From a checkpoint of a small image captioner: decoder norm rmsnorm.
Rows from block 4 of the image encoder, named by matrix and row number. Rows with one number belong to one attention dimension. Each number is 128 + 32 x the weight over its row's rms, rounded and kept within 0 to 255. All counts start at 0. Numbers have three digits each. After the name is the row's rms in percent of the matrix's.
# q: window attention query, key and value (stacked) (encoder.blocks.4.attn.qkv.weight, 432x160, the q third), inputs 80-159
# k: window attention query, key and value (stacked) (encoder.blocks.4.attn.qkv.weight, 432x160, the k third), inputs 80-159
q.31 091:124132152121149111108132079139054122149114105087087145140153125148135144159116136061146159115125132104137101075130162134116107080157156160160176186105161137102122062079142125127111077170101104217134109096079131117071116087159184191115235118
k.31 097:145108164125164131199125140153172118114136088155102148113137143108087146156175166155068193153152064071141100157138081126102116082133139120094149140137150161166122159161148170098129200203119168145108076132165131143128152118137090189132142168
q.32 106:142027123106084144102125159148106165155141150133118199148119179120142137105122147097132181080189119146140118202135084057168189158129170152176137105128098121141172116121144098124177140092110105118149144087135186124213148126100071160120134140
k.32 109:082172105125149122110079090086092139074091112156128088121168092126049125127127134094053153124126151169077148147081139114108095098113095164129120026131111121094092169103159130146085132108165142180197144053151137126147153158144094145159082159
q.33 091:188148105185127220089102159092137119142099142149140187175104150114105118116121162135191132129077170147199124114075123099125155121084114115178146041127060114151204140098162126078130121104089155144113102088145108095102156130097096108133128112
k.33 095:098193177094067106172112100085153153197111139117098150123153212083104161137138117125152109116131148129100144142134097108148107135125166130166101098133112069178115145127152154109170126118138122150120117169136104104157181127089139114117087137
q.34 084:150139122169130184163106088107149078120122148147141116103103110129123093152130086132120154159184169106125101081116129079129137124090084103071052099172152124176177131108143076100156097110134100158169072135125123102138128158125151140123103121
k.34 084:101126177182113145126129107089096137135078145166163099178098154066106235144068130068185086101118083115116134096115100149094062076138105103152097139149092164134146133112142142175171061087143115143177122103064089117131168092163121058143133125
q.35 096:162077128132154154154134136141117090127116094068104128146126138155133159099140115115151093111148139079056069186182141075170133111172094117092097171145170123188127139138129137127136145107186153137129139164124189155127141153089123101104180113
k.35 094:093175146078142146160171148142156184173134177209137121118149075150142146058102157135129140116099116057109144064154101073183126203120131090070139151139209117167118104154110154111131165124118104156118135107145145132186121146129165118129159178
q.36 109:126163079118076126151162164131146127149053075207089142100112148140117150096127106084122072081105163160076135103120090076112134195149082100130130186109151104099147179084129146086133139098165163105170118134130084130138098115159119134139183188
k.36 116:066189110143121146165168144119154094153116138089132078146062111157135132115108129141157132164167113121172137140127130119150117148146068189129129161137103104088125164134080136147188181164135099081063055179087140058045113141117129122115132112
q.37 091:149135122185089067209087127119152169093137153121144136108122097147066156144087134133143191149107147107120136127131120056149121106128134129125120156139151110164127153144118116110144081130193090139153120165096079126231115107172062118133187151
k.37 095:123174126115158112095146137135084117102134147133022038095095088122129130165139158145087120172081145131136172072180139175152099133168028151072128127101104133110100154074107087134154150136154114078110134123092140099100127068191169102100168122
q.38 094:132109175124133133111073145091153149118105129100132159127172133118122123072129130111147128105139147109197101144124126115110102151106153162127126079132135108184133209152116073094111112060062156099110101140133100138190076137170098095049113205
k.38 090:143135078110116126137149109133103089129132157104130152171140157134165162167142161196089128082189147137124144140181085111174074117131128129075124104145094073151136201081116138072210098129150089144167145137163110073162127157127143049122125080
q.39 093:157089136174122078156110132112154142131116161106123142166119127172172122091128140087173109089085120162138177150187126093160155083166105160113183090139126227109122207143134172134093113136135181129178186184090146142078172116110063117168146103
k.39 105:108148142121156126111170137173153118158119123102124092146124104155151119059154100081163163112155097130178073136075126122183064134070154100074190091140140145109129088087152108199130103133090066106112094131147181124140090102182147103083121165
q.40 103:102165140091121120132129118122135151158157090124080118089166131126089121199129139160176137155140065115175093085146157153093117142100131141151130128124153155072133157100087147137119173119140154160100094124131082126133163060113096114171142063
k.40 096:160157088155140133142121126137068096110162052191116178187149118097118090180077155117158190145061128092125041100121129092164122079134148158115091097117193129127175123135129135085112080154081132137110163102083145102165084101163118123162175130
q.41 097:154181108187130097115065171150181144205131080115122132147142098144094084120136082105185079114172141104151148092130099153104110160119101099103114166142146087141186106107141105172083127148120125157131134119118103123138104159143140082069141144
k.41 098:143156110082167150083180190148145124139159147137125106137151101174166100120160164177184183067132132130101135144216096148131188117132147145091182115132131103231057109116129108111127136185150155190121084093149159103146125117154183144113169116
q.42 097:105134162126127159099173131097197138116107095137083037131186138147128109096169145141086145201100106076145147083142150123171133075112106115102113045128111105148097132099097089109145110113150113128097136111121081100131144190160141106197103121
k.42 101:085129133103170182172137105074142124177120154144107125132131103079116139146095094206147106121156070112121162116155167141111110160158145107132102110107116125127121103092163106105144077089166075148147087196106154126097197090145126100103131136
q.43 104:152094079129090148127122136127166130135112134173083122199080093176143167123085155170190114100083168163237139161125163066125133129151114117096114116096146156083156136134184185129160135172140155099092065175145105102111123125112134106179099130
k.43 105:140182116119129054129167163096167133133068173163130074107147141061172117114186124070103152059082113108095139052146177144144172113101131107140086131111060169137150107079095134149108119110141102114102120110115132160064165136170117130129068163
q.44 108:121118118126103128157121093145189099107103147109169139080183144195092117164176151158086147144127107105113043134158145084128158143133116113127105134130069071132151156101103109122098159042171117167121144132141113127195134166100120181145139108
k.44 103:129147160144139106162112082117131138141153162123092114156169044126147122173117126134132141136145176097146193095111127107183113149100141172105120060141147129113164073115128130156075128190085218147185102120102105097103112110147073087114156095
q.45 095:176123120117109145107131060134170082053129117163126160101204129135109158199128130132147166114159160127153109066119132151110149170161104105078097104137148140106078118130134173120115116112112116116104149094159118160148142173110191142192113078
k.45 096:149134158138138064105085152143086131166132125107142138159099121106107154139147135118117096185133231116140113124140081085161145127147158177124106146129126195145156092106138100134114137078138091148108128117109052091145044059172155059136075154
q.46 110:064062145118200165144213158127107152107116157142116113113087102089134159105164152120121103090093120142103191111150163050092156126118139145100169142094148138080105162161190140141157162088155142143134096118085152155121116133154125129127091112
k.46 109:109118135137205124167136148103132099100171156169096197101127123124122103098148132111110123191136122106152111089113140149181109108110132153140168090137083158093118161149074066152095096111143085110120116157115123150112163112141120119108125126
q.47 097:095089114101120104125170116132141115090169142084168150135139083139098135199110079170118176193169153116157130133216181111101104111099145169109138117099107146127074113092185109141144149081117157134128133084118097105142101088179117115108097139
k.47 098:114052140134156124152139147151090083007098173118157160187117063104156101165137106092086098121168125106099131155144115157151142130172158113128123132183209137109091136124133124116090078146120123103144203122151143099145159179165147164146154099
q.48 108:155088151099148150136115140110093122141105116168128158135109115099113136055084111110110138053125123130153097093183099076154116129131135127174153108104142163152160151123158140165155179178124086021125129129070128097162106140164124117177161132
k.48 120:089176156147097086167135079123137115109176154109141077110174107106116146177165170092106114068159109105126089122074159090142082114062102126127114131171179097121155193152105102113174113114173103109106126110114081118174122130057164117101089115
q.49 090:086098150077077137092082129096186091093100118190149138113110115168149115158128108088119122103108166120163176126168099095159131124154195185113070119115103113109126123110156113196138200127126168104129086159187179124141112146100136109119185127
k.49 100:174071173098190119113145132130115136121149088092160176083157086065156071175115108126147164178189169147141188143165162109201108075103082107111130173133109106113147126140100147197190145126183138183078125150142106159178074132149142136136159140
q.50 092:124172091185159145084133046155114120116107094085073141126170186138145118131113121136124143127181143144159129114172127181136139121138076127083124145120124129119108141157108193060138101155149104115159170144099146113174189105079105119054118129
k.50 096:168114091074124100148112138173181133104134154142082103166101082153129164067074117137177091100091174086112111121117150143127113096107121156158191105099144145150199068157090156092076149165135103163170141098140110106084109090077116119177118074
q.51 096:156119123214160159135082129220139082141137127140110137104067103131115109186117158151147130140076114154125134095054146151095132111142143122144130126101103192079079096148146115080121169088095157122103155137122188106105159115144115152145154055
k.51 106:192103110114157112169131054089130163068125207120106082156115119143059155133101175163073130125118111109159170133119155115117101102109184166121126096159135066129152136079118095099149058163099162123084153173113076111126102132140118112119128085
q.52 107:127144140077102157138183131143132124171106131113157078104175091081178051102133129131142183142128101146136154087090181072172126113114083171077133097108121102110124115179091131139184112181133135068078171141146149116119104137148112125108134064
k.52 110:144164091144196104132106110152072117147166152131113154097187130085116118190162176152122073203101111135159157188140129131153172173127115156120117128186132147128140120134120118060125138084142140167075141139086093121128132106081138172194169143
q.53 102:157066146128116169055139130154092081089119092106170130080089077091146101107178143141091075122147104143135128109152147148118152082142180165142115057110081090148141125090145132139138138103056095102124148127121150116140123130107156062146078106
k.53 115:137169129140200169052060129134137122135182178180124150136178098147145117145201098060069105120131102126177108124088116068127142124133103170113148103117206135117115118209143114075151177069193139163128109117068125168124096152058109074125142165
q.54 085:121137177156100109075166139111073127082187095158205156154107150143171052083087127103143164120112155153109151132136100147126157097135167154118079177084164110088176047107101114134141145147141110144164169171110122180070158178156182072122101143
k.54 084:155110144157149110092166153118112160160107057147117121103120149136087160098129043099122144149098155120248092148119102139117112102125097125070154146150136137080118140160128101181133185111093163108125174107141155134165187145087070158170114097
q.55 103:166094163126108100134143101078168098110083126115146144055118126143098118118098093108131166120133136147121158094101102117133106039120153137081163120181119124112126097094134093084110186168081090121054110093113139117104094112135076197123148170
k.55 091:078206206164125157123122107183122122122172149150136149060192158118109110027102189149120119171138093080110122105091120145110132174081097075144150113138171133096103095110122113134165086132112090160123152100143117141131184125181167088163114135
q.56 105:123083189122160108169145117168140146163158108151178102163123179176125118123143094094137155145164131113110156118102111101170153110102125159127194138063126091083167126120156133133129116119172201122111153109171107117148135129106130097109120116
k.56 092:146121138086149137142239162129125102080131099151221113129105108103164129109160133122153184112157094095200098150114064074146087149063123113161060115124139131092107107122106117154114124072097107104123083115184163178110109095141134162159165119
q.57 110:050160132157156111108097122155062121070075108148088105145077148137103129163063110159091131160097135110164125124068149146091093106156136133090153071127191141119115165116108126113171131157117159140173138126148147170141080082145138095068128119
k.57 103:187073110115116140123157125188098153151087217133161180138129136141131042064111127149154148181114186143149150164078105187181098059086124181147098160117160134113132116144146114116078154133161109124131139101112128131148137151139057157130146140
q.58 097:101063124081096123124121181088103078052102130151142123111119096125118106148147124089127140116117133113166158174096120142109147104133165131208189117139163123114119083129115076129116148134124125120072117179151155145119122123085153144159169123
k.58 097:082145147148100131098189125126171149123157104100070110143145181194201122162166153177110142089141113159148137149135092125089135142137173100148092109144164128165124155080133131106155147102119153134133071080087153118157076083166089107061117119
q.59 093:138094149175114123182168096210098122124092111154169157087098147116162172095069134129126154159082097148171100163116113148133110164160139098182128188076138109190116162138019085090182142161136095214134139121131158151153110098130093150125157130
k.59 106:104123124139156152138139098138137088051093132139164100106127148129079113164127138130156113012144126167113100091070113212168133104114103108153155109157174099116126185080106158147079120082167115109152110110146085116125151145165116170145096148
q.60 095:100133111170148194155118140166111165116155128129156133154131126062184155102067057114220146170178091103150122124134107140121080135145099141124139194116106121144146105103172123133139169139131144176104124117108173138142205175134085106147159168
k.60 097:221072142061127157129176170097120136087132081124085111144157144126112134139133160136165137107101176137112145133154066158174131080051105110121143111135095135102169176129164154157128105087110113099086089099168123175136092089080103122162102128
q.61 102:087068139081112124109144140114142134173160096114096184178127128156097156161124183124126105075137141144183157143153118139146169139189120096084127189098070126133131133079147185144168133097161138130134092105173130137107143120152123151187136181
k.61 112:159189152135154151096161145101134095172149181127193165167151116138146168060173137079125114092135164130069088052102088057142127139128153098137090136140110126116084085172145147161154141079061127115123146145154129114090128137156195165134145180
q.62 100:152164170199101174042110112104100129128147164105154104083154136149091054114143123074135148144123098121105127160101154153103124143119143122122109138104122126092125062186070124105075133069117052160103221137132175103141172180102113119161155099
k.62 107:114106097150158096070090105071154101149117079139108076112134158174132085120139089180134118154111149164140162149142150154070138126120165089089120078164187121154175158117135104188136165088127111141115125145171140118119133102147092103180134098
q.63 080:104109130163133159027183165157134166082159159132133172094137087130132151103206092096076123134141097135177130135173183074139106139115163122122108152145140159159176112142145143180134212149150083149113213153163089118160117161156151125138148168
k.63 097:154179108173105121072111166185157103108146129107173158150123189096177125161153128107062106075155219123117133093119112133152163146142094120147140137108156084099102126110145117158075149066160148154148093104155141141152080128129107077099133157
q.64 115:116134121094113208145174155099098115110110100117051112156137114117104114178138161135167152122130104095108158110154099083106159092109104128088172084097174141137113127143164094073089129118133124178160127102094125166136193088168089141115171099
k.64 106:157113136137103149173161147087133185130099099143183083127134119164076130059156208161137172124116111166092156147106095135097140147111115133124103148110174051123076103082109094123104181130114143084093146132181148141100134134160096167130088107
q.65 102:133148159096138102080133107145125131130091117106176151119076196115139139143107094081169134221112085146146097101117127098155163161169139077124132071159116245078162086175177111147154134126115110125132124196095121127065171096068185150130123123
k.65 095:097125140118144124144134116097129151116144120107053101182106182091100196139074104123138169138139125125154138169128149132119125112082146130102111119143137058188097156121115102102097074104144102068127075150091093129156136121145119127132167090
q.66 114:106165143133115082125092146143123109168155067176192113116109132139141105113172139103096151144068108077121153109141065139106079143147055203121159143145097072108084108096160125120171187143173116123090153169110148089096101100137175175170121079
k.66 108:158130154176146121145149109137143106102088137085141123145127144094099099139096116175113158186081139150102171164103129134098081130146074120127117146150082074127122179102116114126129140085061067150113122130164108104208130161120103059082165084
q.67 088:115088161165125113174158120154109150150173095213112073103107129123091093124091148109140114137109134100121073124111172149110180117100130153072134088124124145073121101128137206105112167142075133157074150083099133119170117069170133059169139127
k.67 107:166104138092194111154188111132064127067162148090135092103143124185104095123143165164119106129103154174096154157132132181121111115054101072092144088136155173136154113109103196032131117167087097140092148117106171132115169131145175171142076102
q.68 101:122160086140147179226118119119146086178113086066137118157108043145132119158092183129106085131087127136108150084127148105138110182087073171145126140078127163112202140141180120125084128092147109168145121088078143121095151097092110192124214129
k.68 097:162135176103067166172173121059142100105103124131102175147153104137185150100092146167125112138150076124150126152140132106094136152122158144130136170139078110185165173120132117152107160098064184110161156113113143165110130150162112143072108085
q.69 114:153109081103153170073102088101155148140135123171184134132155127113117132083123029083071146116105102124144109172070099161199161130094140092108144162163204087129154112169087114089136143120079109063118155170122087098071108108109098085088099107
k.69 114:128149052173114131156087134188132125144185127096139121081139142070140118139110161136172146101097085094158115135119144139134152121185169135155110147160143094206115087149146065197124188197143157153141134068135141082076125111169139152105107098
q.70 111:084108152148175127120157128122157143097134070143159177127086105115152147126107098105157131136138142142134115181104091161110172094135137117146147165187181151135167155094093162189101077153149148112191148153182118145122095152104176095142120136
k.70 106:120121123153094071110102193153126174128085066123151122138124138176148181132138083110144134094127102095158102142146142114062147132128118133094072099069130056088146077081181088164100092121150100134100145116146196140150108085097112110097143109
q.71 112:105122129075167088113158100137128115116154193128099091135184157152138128150163141150100086164150128170124079153138087126145157099132119089127162144121130170172132112094132148122091134081155161071098137136179150129134045186095187151111082099
k.71 113:123162126167178128106108132156114127065108116178067129149060138194166122175090121112102113103104141097170171128119192118145123113142130143187087161109206156137118086114124059174116067167146144189149121131090101139105090180146159101128141168
q.72 114:114152076113156113100117135087113101099081104152148170181209130151119194114132143108053098169113109131176125136121123113162107155118187150168168105098161136170085112073170109100129100151185130099195101144135088168122066116135158104138122161
k.72 109:113104154106144135190064084123127094154127186126112135115077164158168081140119093106123148096147153124125000142085102139161132085113129120121085180104153085145143134108116103172119147110159131140108145148183147129084143217149163142120172085
q.73 092:101113107173170076129151109138096108127158126099082098142152094194106129189132133126104116090138128163132114139105135157020130085135143070101144182136151182162130125122126095157165098149092160150103091081125164138145113093122131125138107103
k.73 094:172121190105141098203084090099111115074103226115174089085124109142185132121154168104129141099127135118120152167175160152123103112160121084167141147109093146109178105129125064144154104113082096154118104157138107173158179124153177132148126172
q.74 107:138170108116096058067123090114161123119080103135178111101114161155117192133110085109120130147129199160150124079161118106168134102097130074083149147094096147141154093152085080081102149113159166060035131091129095166138117158126103105115117093
k.74 113:079200158143162120108162143158142099117167109156136123119109165076176119123102098163118167136130134089154128114115197120102071142111158069172129134129202158130141125104132181164048103107060104164149155160148075121129167140143130111150096061
q.75 096:151181120117122152107113167081133075140206074106154152125089099115144141103135142129181139160155129152122104120121145144178103108137136122123131146125132051143151090129222101075143130152124100080095142184137131119126142188120120107125206047
k.75 098:176141109122174121171095161110182080140189090172105097118120151117097110147113135130120098202110111152088074140091147102159105125127121114162108112165175152157185101140086131149101201131081098168121114111113200100076098100123161069202157118
q.76 091:112141150157096150135141088100161094196146157134165096081122101146076158129137171146072092072086149188181145133152149155136158063092128161131112071128089142206174112098115147057089135150095096161140110150131128134114078116095191128132083078
k.76 097:150167098162148152141089137137071125104127183189154156179179111105189118153139103085121109149120068027163081114125101118170080102150094157108090114079152128120120087146139131157121123120145132133094154110122144170089091141118154104180122121
q.77 099:122112153162113108158185088185159162127083166118148075131170100099077108060114083103128033141142151107117148122128154131168164124147193131175114089082145132136109071086131160141139127153070153105105159164150100145084141093172142179139081127
k.77 093:119138118138138073084118115132112096129124110126155179153118083127121085127123136150125121094122093047137108141133082100107128186086121099133104167129135125137112176220126085092140105125193159136133131120090094095111082096131097130129100163
q.78 095:162113170127124092098118106110197114105107161097147140172179127191067145147143094116135149139126111114106143143123099142097130075173095119118101098151121079147146155168148107069097071102117159143111076128143093160081147131115125149068184131
k.78 100:110118232097125163148112174145111115194118100117124152126122096118161164085077069154109121223099092098121111135174099120094112166170150179095123148127108100098092087128103106190139184144128100123152148100142154102132116122149133081164157139
q.79 102:102130112144148240148164169093123122071134199166053149133168136143081085136082126059197095054155080142088106073165130082084107147112166160113142153134173111122126133140124166135149129144113174148125075130141128155101178099108151113080145132
k.79 099:151105086055124128128184115147136144109158174090173190136149146143105151184146171210149106138087151146170117161125117123138100150069116133122148209130049131104065130123064137107138140147118119151131164105145130131192072115127072158147066118
q.80 097:139152115165127105167142132154089069084171148137130088160186159057110121181133140139128104140136117115090095125075110171136147186191145138156120141138133084141114161144170172165124128117174094109125079178129137112146166133074162169161111135
k.80 094:129108105116145062172088168153165129138099148115094106101124165198166172111133122106131125113117140192113126156132118096152101153129176149175084119161173164081097107155080148095177098144129141120112131107104134138155133164119146125147117166
q.81 098:127168200073096143177117103122098167116155135163113069152089116118123137104113093157177087133213105090168125149136118126174114133117054065148103137039157154117118100152170108163175157180170127129111183107131137121130175175135130101163102139
k.81 100:151124149167181087110118191189138111102106148127156098127111142121090146095164143094072145152077168197100100169095165159187193106118133062095125107156121141140153095141171165132106125149094086172082103142172130133123092144158186110169110160
q.82 095:120108144190180121110099095126133190039109103124175150132125094153117140172161132153090147111094176155091103158135095164064170180188111086140150118181132145159130106130165138112129123114083089093149147127150136144086074147105156137140147171
k.82 103:126063126183166140101104133166141169183175147143111062100123168136142141141138126084139142118148156190126167155150133125111121051137117164120120101116134060138111131167154106150191081144167127118130168111080128131158153135128178136072149144
q.83 107:070070125126141102093074130126189094090127133123198111105073112171118125120107102185145143144086134065124147086076136118055130078117139131108160202130135139136168118097116118139101141168149139120072043085124114170151117152113095159164114174
k.83 101:175116204156093169119134126114075126153107138112125147155142161115141103097094138136128122150162079104107176079174121168112101124146152085158083093103097158071181203163138133163144142137098105071145126111145088123150164088120070123088111143
q.84 101:082122151186058123152102121169124093172115087117171142122127151122118075066136101173110122170140090182065144107124088144120150131140125181125140095109081058106165083121098117112138083113124182165074147136108140106100152107089110158189054121
k.84 100:109123107145164128099233106084104092124162132122106152133132154149048162114154082114154148097115038022136115185068126131134147155079134089217147147168166145089121156155143142108154112169184152140129115092132099109098151059168095180122141099
q.85 093:127135117114075161146135132096158125127111125109144147070141119103196125089179133122138114133164139124150131159140059122093060187083081109113181112181092100117098116166108121173125195109176117073145108160132136104128122166104115083115137115
k.85 094:070128076192181122155156175107170125157117173103144079120161138138189095156164172100114122072074167130064064109126143125136135108137154146168100126129144116122134092160157161116116066089111106152152136102186073119131085101149130127132095147
q.86 104:140085149188106203137132142133116142168134130146169078155123136146192092106120233103211178146094084143140115081127102116122137093146118193130172135139061129100148112116141101165116146127137135124167085109095159087110147125088148148132094082
k.86 109:138148162187128127131200181158093150147090176115112104139157056186131135173092108168078138063126045067103179130109144094146125094121110136192143065127144153133101122155097088096136099113166167092127105182143089109182115145081122087144127137
q.87 090:112143140124142115108113117162065104107073077051135146121064150152061187167099113161153121067151104167178124099126136145130107100119114090108139133167130111075092067106114149094142073168111092173116145117159191118141164141141166120102078090
k.87 094:106109149058095080152119216185111161126104160150076093112143117124128149073135094119108163085089159160158096162083140111153066107090093117102108094113148172139197072122118112077083126101081089172123150171092099093101131128140091078169084166
q.88 105:115057116089132114088106135118123081096088107109136208055064166119090138110131097138138126132159155090074183129149068169190118128167104111133106090150131098160079177134104091146139185109145108112123184166135143131091130170147117110108138164
k.88 110:117206062112176164117124130144126117123186060147102136137111117173114135138116119087102125127166178139130073080093136126157155133118076168126144141154088152157139138047173050092114121078170151085158074110122095132152110107179111107104122128
q.89 105:183103124204194063124085108091169100116153192144075088097169136113113111151149113119096164096158135112106145078134111111131125152146145148119060162153114127068190128152108130120123167085119128144130145160105107122207129153092076151122108086
k.89 102:157142140127106100158136110102121131120177090097113137115121125144165115149129082132172134139160127093137144135166105088133105108164104142118167149131114092075101159083111154102165139129107138160145081074192202159109126087212211154172057145
q.90 105:157118155174099142138127127082106095075143138123190182130077127108123135166181055114138111149066140151076172109077088154108189160098094189098116154162131140176109118058173110107107140046133060199125127094104118131098095136137124140082133120
k.90 100:113111130082132155091091107145138155112129099130089152135157097104117077118116200159086105124175104112150116136149074113115124134148110158134118176112171155165095053125149076199156116149105129159103120155162162176169111162161096062108134205
q.91 123:184171117149171203103161135161123085113104137155154132164129156113126113122168113142175084084114125153080089105155114112111128075158152127082095152136089123113131195149211177097083066131095109080178096131092126102112208107121133106119179107
k.91 114:173107125061110123121120150150120172179105125178139148128165048122083116145110124167138191136108194141109141096107096096102101179054086121101181168094146093124133075156116087100088090113160127110108167116084118170103135093133109155171160125
q.92 102:146143149095150146184172132166091129074136124176090138102135130095146117093076178113144094094109140041153113095110118083118083184111139177150086073126090082183139173113214125147083127096189136177080101100075080110101076074132157192128146141
k.92 107:117113187146129155120074127150141153153074148078090224116115136147142115105097176163111102214178134145112127160179143130139092143073115109178179138134104144079091170141063165120151149160103173115136097167130152124153130150146112144113118139
q.93 110:084112141099128119092083141124060144174109085090154208123094151110104102182130200104171111126093094102117139166149126077171158105123082080126097117139117118136092147102154106120141111119100152113174164086096126083101123100092121116153163142
k.93 102:141188094161087152080176119165127121133124147086154149177154097094103126096139127134096085066098101073162052135107176106128134160159108165154172082093168143187128114132131088097053145089119119110208140153141118102137103132162087091069115105
q.94 097:158096141166123150121162103148144159134152110053131147142103142112110101157118137096117199117060165166142098165135163177124116134138196124136122112132111097206111125135088123136085098179087096126094130101125191148073090107104111163083116099
k.94 086:044090119124131166116109093130098100155106102126128101075168148168116140066047129156146103081104109100157090112133131116169122142124118101107136100123148114133155109139060089111154100126121150133153105109041126092141183134123139133169147147
q.95 093:139091132052157087173088143121120151164136143127106129115058127120156152129164147121105138078129074181162137159187085129150171181133115142109182104089130105160160137140140097176152139059168142127205095124107096047134108115125122139162110135
k.95 105:081141098156044157183133167177159172185188140129080107180180158107116159093152098060110077140174152166094071108147103096132112171213155113135136097074087117158109104073132128147071126115138139114138077128101214159175095144125168144126093096
q.96 092:141141113118176183151162106144181111132133127101079126163091075143116112134143055167099155167152152140109050149172116149151174146124140128140136108191159193100148168104112106116075116117103153125155145185134183158108128096148130171079052081
k.96 090:123120113140164192120139072118155055105087176168191089190127129121080143075141124132122068174144164097090102145150141165117171123194096152120098147201112104178116154176109167161132070119079132126116099204110118142141079153111130111072160137
q.97 099:068147125164170137140138127166130187145134123107161102165108125101125182134126149111073160148168115146122156093112133116096170133042138156145144152141183111114167138174117162147122091149132079109070148089091152132109120106158192144156171095
k.97 109:127128111124090139162175128126136102097134121112102128148133127176122154162090081100170095080146071167126153100141058148154152103162134097119228135141139132158129099104144119151160165088113153156168074168188196137127118161094090124127112143
q.98 098:088119151086101100165090073094126175184135136136067096046104137086117109100112118152099119156132137158098123124118144105104110153058127108073103131107103078092130127188119170123147163184130095085145144138140099143178122122073122099161092189
k.98 105:188156086106083128075113123160141168131096160131133161066152139170175129147141130112130164102090100131113123175142057107110131091149117129139178101125127125062132149118122140146149084120132134138107143107125129123104103152197117112175157150
q.99 093:139103163112172108172146133055098133174149067072097125159144059182110160172096127058095178108123115108137103142150100126106187037186085161122113116148092120082167152137109124154175082148126114123164124133100157111173167082137108132148074136
k.99 095:140102178129113179155130138103154073134143069169145073122128157152072151127135121170110155112171082099143172112095139136096144098099135111118113093133162155152104178147150172165079085129177175117130123106145163167116076101104096194121054155
q.100 095:158150128139144061129154123169124100173141071147096172126094140141138056060086109113168137130124213141142110108087094173130132096117129189152140216167147142119091096098093164166113091134109082182158123123117088102112114067123108150133118118
k.100 099:157101166135161145060144193102161170070098101103152093110145126077131089098052127097114103159129106103169128115164179111153107146119099071141092170170098103115208096102034115176098077180141089174140105147142132092127144154128101079106136184
q.101 096:160165094097117180128178156084154099088130045087131141145153104144162136167093103070164128119123123159120159145103092112124120099114140112128084129105195103151178124139114142144147139165173102172132133114108109089133131059147115084154178169
k.101 097:134140163166115099160142151154117153098149166175092094085073108151097155142173100096177145146156150090098122068105137144173174133127076197120140212180097169128109110128165110127142128141096128150136092147142078152161123125167108135145076097
q.102 097:132079068112125122176137110152124120112131186125158150138108091093132099149190130130107155120147094061182192115091210136097120111184066104156114133144146102097107021153133130090183101126120097155190124121098084186154157155135137114118077150
k.102 092:145181179076089118151110146145118132136150113136159161087170163170145152103129144093078184128143145144145037113127122086171115154129150123139095052070197155135117093137135161152150099097108175093114168118079163150073079104160158148142183166
q.103 102:101159100065146116127165105106119125131083165081132140083148090137064165134120152173178136143111147093144153118157115124113124198094126109070149112106166158127094159119151188056150130105096184162055168138177074152099151131106121127133125080
k.103 104:131090123138110131162118116109115201090086152122134126109088154104197129111145159130088146149119146176147015144086098145127115125149187164095087115051088080115128150121098159138093127114117112125075137109078175101079149108096090107144132103
q.104 097:103089092145121142140097078123152136131148131172181122103119152061189151159151127122111164108079085221182087092117112103138139115167148123112114096155105135142098134148236171147133137078131157096162101190134134136112127108157103142167122130
k.104 091:138210152077097151134119148183133169168158128125054103125080163159158144142160154167093155092116151134108144104174074153169103224122071094148146114117144144083190150149127133151168129179142100119060164152121129135133098107091177153126189142
q.105 097:142113134127114125161101139095084129147086071113152165155109178148186213217090123109129181162056075114158094140154142090084155072115158133133152097134114098149119156139137144133118107101117091116092112107144096134152131113115103099085162096
k.105 096:168124103135190150126145145133119169082163178123058097101109085090135136061137076138074137101124158102077148112175130177174129185080114131189126112120121163114115146153101083166095125111085131083087122161087117168134094121149134073113096094
q.106 092:142147176108114108143110199150154087166126119143115133127099196086121152175147116083111122147111126185154095124145104098148137061102125177083115181078151112145105134131154156153104193160141095076190130177128147105085140072075103148116083106
k.106 089:116079162114112112094139170171130125104119108169109161084131099093147103167130102127125160121116096069103168120103158163126167156186087131221124185129171162153134119115126118136195118095067116176148125136177121163171068121151153150132139175
q.107 098:235091110160085174146140143134208165126163099184134110178147125141154105147156110137159159125125123087199110136105122122152173146125188102167117149192154143136119145131152135097161095120073116188215158112132132146119128124088079122145127132
k.107 094:132164131175157135192133108121145132129109137096080137109193108167075128098111146125097120158086171108138072131193162137125176117094113135139095067106177098125076125151079098098123112128128180092137162164050063131109141149086117103136134114
q.108 104:114075092138099083151179191131119090166179076146122183122094155159193117065130101109134117160128101110159105106101084138124136164152145160096123111126139128144132062105078110150099160075099155155154175204122125124079108110149115129061153086
k.108 105:057153102095124108114086117139154137182133110151118092099054121123168107034164138118129084131051158096099146114171112155137146176136049140135096116144108121151198156137141159147076088167139081144092181108072114155151134161148109144078149131
q.109 110:185087167103094105166111133145100136135175148132093098137074049089069131091155134128135128160186139112154123129133105048206058154135125131090130089137028108153064134136112160121156117069209137092151116089116164137163115185115086136147126162
k.109 102:164175160119104106047113104133077093120106139128155115025122160203088133112114165142143101131140091117198117164098140077112136121143099065137099111108143150089083096143140219120146133143198132135116181081122130153094129133148153137144077161
q.110 094:132115114183118121118094126096142094097140189142154141115097146137126130083138101086166126073135115171151150121160170085085150110208202122087126077157141127155095126087185207126172138186062167101154096171132150127154134128118117113163117139
k.110 102:111102152051149123124138132102066126165144106090074047138095150172101132071117209192060117153133110111151144170103064129117092081098074102175103079085160117138147106111163148088089074189175124102131120090081094149149104110086084125113135097
q.111 096:075111090201108103082106162104141109143130179139085179166133175078125166126133122072124107100142147144182160126174171150070136101107108164108175119101153137157102122068132112162131145126112053128159154192089117145164136120170140165147159083
k.111 090:177096114066128170089144173160215162117190104137158146141106112141159050137150102120076128142140108110117074081156086161174172175130144123154058151145154105127172184143098071126156131173105135075192127131095153064155077136100125147102177120